From a checkpoint of a small masked spectrogram model.
Model: 3.92M parameters, arch densenet, depths [10, 10, 10].
Data: trained on short made-up English sentences, spoken by a formant synthesiser in many voices, 26041 training examples, 19.4 epochs.
Rows from block 23 of a small masked spectrogram model, named by matrix and row number. Each number is 128 + 24 x the weight over its row's rms, rounded and kept within 0 to 255. All counts start at 0. Numbers have three digits each.
After each channel's rows are labels from the 100 clips, of 14976, where the channel reaches its highest value: "strongest on" is what is common among them. Only what is clearly more common there than usual is listed. The data: short made-up English sentences, spoken by a formant synthesiser in many voices. In brackets: how many of the 100.
# conv1: bottleneck pointwise conv (model.blocks.25.conv1.weight, 160x424x1x1), inputs 142-283

conv1.86:128128098062128128114160128116128128128180128128128126128128156123128128128156099099135112128128128128130128128128158065128128128128152128128128128128128128104128113129183117131108108128153128128133128111128156128128151128165085128128118123122101157111128128128128128146128128103089128128075128147128128100145115128128179128128128128128152128128169128128128142179128128128128128128128166084137095157128130186200172128128128115
strongest on: voice: deep voice (65); reverberation (60); clipping (40)

conv1.72:143128128151074090128091128128128128128178128128128149128114128128128128128154128107128084142128109085128128178128153128098086097138128156091128157118122128113125128095128128128128128128128081093165128128095128128105128108116128131128128128132097091128128161112078128128116128128122165128095095089128128128059116144128145128128085100103128111119153148128096145128140092128128128128099128140128128128128131128155128188156128087
strongest on: /ɛ/ (84); "every" (46); "where" (34)

conv1.141:106128128157128128128128128128111128128117095128113128127128128128128140118140128128128128128127058152118128113128176128186123128128112128128128153128099144128162162107128128128104132139128152192128156128157108111128128128128120128128109128117131128128128128194128143159170128128128115111128128128128128128216128128097118128152135134142119128150128075128117128154157091192128067163128128128128141156128109128128136128128128128
strongest on: /aɪ/ (73); /k/ (67); voice: low voice (54)

conv1.38:128081128081139128128128119128114128128128134128108128128173128128118128128128128132159151128128160128128095128100128111128091089128128118150128113128128163152128128075128128128101128128128128114168128092152128128128128128128122128086092128128128111128128144127128138114162128140141128111091103129128114105146139128112128146128142150128164152128172095121099128124179128128128079119128128128127128154127128128157111128128128128
strongest on: /i/ (85); /ɛ/ (74); voice: deep voice (62); /v/ (60)

conv1.152:086128128177129168128128128128142128128128106181128128128134095128078095069128128128128153117128162123128128128128066115128098114128128128059128105128109128164128128128128164128100128128128117128128135123123145128128128115128128128128128147135128164137098185104129128128128138089175140107128126167103128128128070109139128096128158128101128117116128128128144113143128128179128109128128096155128128128096128110102061128078128138
strongest on: mains hum (32)

conv1.149:128128128177128128154103128105080128128128154098128075128128128128120128131093099165128128095128097128158110128081154087128128152143158142128128128128141162130128105126176126128128128132128101099128128128128091128128084128128128128115128116128128091111142128128128128182128128112077105128128121089128090126128129128128111102136128128066128128141138128128070158128124147141128151160159128190151103128128181105139128128128146128
strongest on: mains hum (29)

conv1.88:076143128128128141104149147167128128128128128136085073128143106134087128128128148128128128128128127128128079181178128128128131128107105128138128124128096134128128128128134128128128171128128128105128128088089152141179128127128128098128128128084128128128128128119128128128128107128128172091084128087128128083172128134148136128161128128089106128128128128128128170097114071128128128128170128128128173178117128138128134128128094160
strongest on: reverberation (98); voice: deep voice (80); clipping (27)

conv1.99:170128114128128128128128128128128128102128128137128142128128128128128128128128118128128103184128128139128128128099114127128128128128128162156128128129168128128128112086133128128112168144136128104103128128128168128153128118152128128098128104094130177114128128128128128105123128128128110104115128128128141176128128128116128128165184128150152128136128108096128141128128128128128128128122128128096128105138176128216128156128166093
strongest on: /ɛ/ (76); voice: child-like voice (50); "where" (38); "every" (36)

conv1.106:128128128081102171076128128128128128128128128128136128102094128128128158148096119095128110184128128128183128140128125128128128128128134121132128138128132098174123128128128135128128128137128185106128157107128128141136128093145177128164128099128146128128122120128128128176166128128128128126128128134157128104128128128128127127168117128100128128128128128128103128128101101128106128114128146164149128106193152128149128128128096128
strongest on: voice: deep voice (56)

conv1.68:117150128117105151128128128118128128128128128152170128128147144128128160128155128128128127102128128128128128128128128155128128128119106128128116092127136078134114103128128128156140128128128128052128128143151163128159128091215093151128128104144128128128141132128128173217128128128155142105142128076122128093128128087084128078149126131109131116149128128103113128146099096128128128128128128114142128128128129184128151154103112146
strongest on: mains hum (97); clipping (25)

conv1.120:067152097128128157090128095128088128084106128102159145128130128179128128128128128128128146121113115128128131121128148141128128128128128128128128114128128128128123165128128131128128120090167152128154118128082128100159128128128077115109128128128128128168128128128147148095170137128128128128123151144128128128074128128128128094130128128150152123156128096191133159103128128128109128136128128128128106169119137128128128098128128128
strongest on: /s/ (85); clipping (33)

conv1.11:109125128128127103128190128128094128128138130128100128128155128128125128090122174128128128075128128083128128151113128191120101098123098128133128128128128081141132148139071123128128128130128135122143135128128128132128110123058180190128128128128128176138128086128128128109128128128187128128123102128163174154128113108099128157127116128138131107128105130153128185118128128046172118114128128128123128128120219128128109128102112147
strongest on: voice: child-like voice (65); intonation: falling (48)

conv1.156:079128128128128138181128128121111128128137128128128142128128128128128099128128140128128164128107133123128128111112101129128128133136128115079128134131128128128147128128128128128058128128134113128128158128142172128128128128079128128075128128128128102128128128153086098081128128106128133169128128190128128135142128128147100128128131128125119128113128128128128128128128128159178128128128162166144141128128100128096128126128103187
strongest on: clipping (25)

conv1.84:166128092128185128128128113128082128173128124145107128128116094128108169128093128128128146127128106176123128128128128081128128128128102128161128128149128154128128128128140128116128128128128128128078128154128128128128129140096169174128128084128101128128128128128097209128128128116128128147128128128128110154128128174115128091108139128128128148076128128128128128128122128128104177128128128125128128128118128215127103128128100168
strongest on: /w/ (69); voice: deep voice (49)

conv1.144:101128100128108135128128128128128104128128105167147128128138164128131128108071119104133128128118128128128128135124116042151128128128128128082116128128128128092128107128128099138128128128128183128094112133128113079100122128128197128130128128128128128128128080128128128095128109086105105128128128140128128114146128106113128128150128128128110128120095128128128128138181128128086128128128128168153189128108128128068128128098128128
strongest on: /f/ (57); clipping (37)

conv1.103:115177107128133128107128119128128128128087168128128075132150160184078128128109172128128128157128052075128139128128092151128128091135164168128128128111128128140141128128128128128128128128128115128074128128128128128160128128142083139162104128128111130128156128176127128128128128128081128128128128175145128145128128149121084128201128156128128128128163128128128128128153128130128128120117155128136128151128128119201128128168128088
strongest on: voice: deep voice (60); reverberation (55); clipping (27)

conv1.85:128151128178128128128126128169152091131128128123128115132083173128127149128128128128099128142104119110128126128128128128118128153128128128113128128128128128164128128101128167107128128128111128102128128128128163128167128128128128128142128096128159169093128160128164113128150128128115169074128128128128165128128074128128135128137150075128128098092120128128112128134128119128112128121138109128107103113128128128095119128076099128
strongest on: /k/ (83)

conv1.54:131163156128128128161128205128153128167128107104113128139128170128128128100115128128128118128128128128114128128128128142128128128130155128095128154136170180128128160128128128163128112169140128152128128103128135107128128128168145159128128128101123131128128128128148128128128112106117128133128104128128084128129128142128128128128127128093111128128128086128146128128161108128116187128128162097188128128106128128074128127128128128
strongest on: reverberation (99); voice: deep voice (62)

conv1.133:128128128142128095167128128117128160128128147128128102128169128101128128128094143190128076128120128128145128112169128104128128128128128103136126144128197132128169128128128128087128171128128114133128168157128128150128102144135128128149054128128117151108154128128128128073148128128169173086107128125138128128094128170128128159079113128128130153128128166128104099128128112128167128111134122128128128113128128122128148128128128128
strongest on: thin (high-pass) (48)

conv1.105:128128128128144128128118108128128090128139148128128128128128130128098128124128089128128128138115128104128128105128128128128128128128167128088110104156102128157129171139128143128128118128108128195154128128117095128128114128128091159123117128150102128107132128092128128175128140085128109128112110128156163128128128128106121152102189128128128132128170138154128159128128128149134173117074128103128128164095147128128076137128161128
strongest on: voice: deep voice (55); clipping (27)

conv1.40:128093143128128128128173128128136108114128128128128114146098122088128171128138128128128108128135128114128119154128128128128128128171128085158098133128128128114135147128128128128123128100128140122119128141128128128128128128128180128128128106128110112110128070089128128128138128068128128128128155128160085128128099128124128128158144128128128128168128128115128128128130098088128080163128128128128108128128115145122159128128128128
strongest on: /ɝ/ (82); /aʊ/ (70); "our" (63); voice: high voice (54)

conv1.60:061128128128144116128169128128165161154177128128105127082099128128128151128165119128124128169128122128200163128128154157160128128128132080115128128128128128128128128128172123098108128182140120125128163128083131128098151153128164132128090114162142128169171128128128128180133146128128128190128121128128128128128168128085128128128128128092173128128128128128126128126108106135129128146128129106128128098128131125108128179128174128
strongest on: clipping (73)

conv1.49:128128128128128183129128128128128128167128128128128087128148128128082128081128109128128128128113128148147129119128128128128163128141128154128133128128101124111128108100133128128095128128128098128128128137128128128128128152142137128144128095128152128128137128164128128152154140144128128128166128128179153128128176162128155128128163128128128157124166128112110168098128139068128128128107084080128128107128146113094128131128128100
strongest on: whispered (65); thin (high-pass) (38)

conv1.76:121115128057128128152181128128123162178137140128124128111128128128136156095138152128101146128128128128143123128170111098095128128128128116098150159128128128128128154127142103128201143100133179125128120124128128167128118102120150128128149129128128128103155128128164178090128128084093134161128145128128128128128123085128126128128141128166112167174128128128152125128128088130128147128128144128128128140128128128109128115150113080
strongest on: reverberation (98); voice: deep voice (79); clipping (29)

conv1.115:122055128105150139115127128117128121130128128128138128089128128148128128128128128154128128102139128128128138128118148128128128106149104164128107131128128128128128128157045128119173128107128096128128128166111128143128128129072123136117128166128128132128128128128121128114150128128128151128110128105128128128113120128128128142155128128128082108161128100128145115133105178128128181128123109128145128133128165128137128119128128114
strongest on: reverberation (96); voice: deep voice (83); clipping (30)

conv1.125:128100128147128128128128128128098142128118174069128128128155207128090075128095115128147133128081165128148136128128128091128128128128131128061128128128128086135141151160128114128128128128154128128128099156128144113128128165115149089087128128091128065128105128128169157128093169119128171137128128137143101128128128128128128078117152128128183168128139092096128128165117128128130128143128132128131128186127128128128149128128128128
strongest on: /p/ (59); sentence kind: request (50); "please" (45); "me" (31)

conv1.2:155163128128128100128128128128128128128128128128166128090128128128128182113105154105128128118128131121128128128128133154128128128128128128128128136138149128128128095128128128101128129161128128128128128128128128159143087128128135128128128128128128131173128128128113142128149128127128128128126145128119128098128128138128128109128128128128128128128128148113078128128091128128128120128128090128128128128137146123128128100131128158
strongest on: thin (high-pass) (36); clipping (27)

conv1.9:138128124128128090098098146129128128128124084128128093128128165143095128079128128128128170131143123128128150114081060128128115128128106127125078128106128128081157128128128085128128151128207128128116135128128145128128092128153089121128128101128128154128152128135150128128128128128082128128092128116079161136128128128116133107109128128128151128128128122128156166128128149128128145155128128119128070155128141128097128128128128128
strongest on: mains hum (92)

conv1.107:140128196128098128128187128128141145128128101128118128125128108128105108128108128128128173128128118104092128144090126154142128128128171128062128145167128157128194158166128175128118128128128128128128139163106094128128142155111144128128128128102128115128128128128128128128133109128128103128128128113154128165128126115115134128128128128128128113126128128128121174139148128123128115081137144134124140128132128128128128128128128128
strongest on: /aɪ/ (74)

conv1.136:128110128128149130100144128115069128113128128182099128128140128139095155128128128128155109134128138128128156116116145155128145128128128128128099093128128128086128090128162128112128128128107128186193128128128128121131112128128128155136154109114128128128158128128103128167128090128128165128128149128142155128156115128128128135128138128128128149128120153128128128128144085156128149104148128128114128154160128128063160128128120114
strongest on: reverberation (96); voice: deep voice (62); clipping (29)

conv1.134:107140062121167128163128134128128116128164135128128122128128128128128174156128170142128128088128109128151128101155128128079128128128145095128128145128128128128128081151128124128122126096128106159196128165128099130107088151128128128128128096128128135120148128128128128128128128095128110159128128128128100113080128092082128128068128128168128142121158128128181098127115151128161128128115122133128104143128111128147109129139137128
strongest on: voice: deep voice (57); "was" (32)

conv1.17:141158128128128128128128128128128128128118128128160165128132107128101128165153112070128128137105128096114086153128183128155128102128128163128129128128176108128128134128128128115145128136161128095090128128128143142185128128110112176128126085128103105128128134142077120111128126139128128128080121096128113117128119128128130128174144128088122128128128128137079128126128086097128063128128128138128128128128128176128110128113115128
strongest on: /aɪ/ (74); reverberation (68); "my" (40)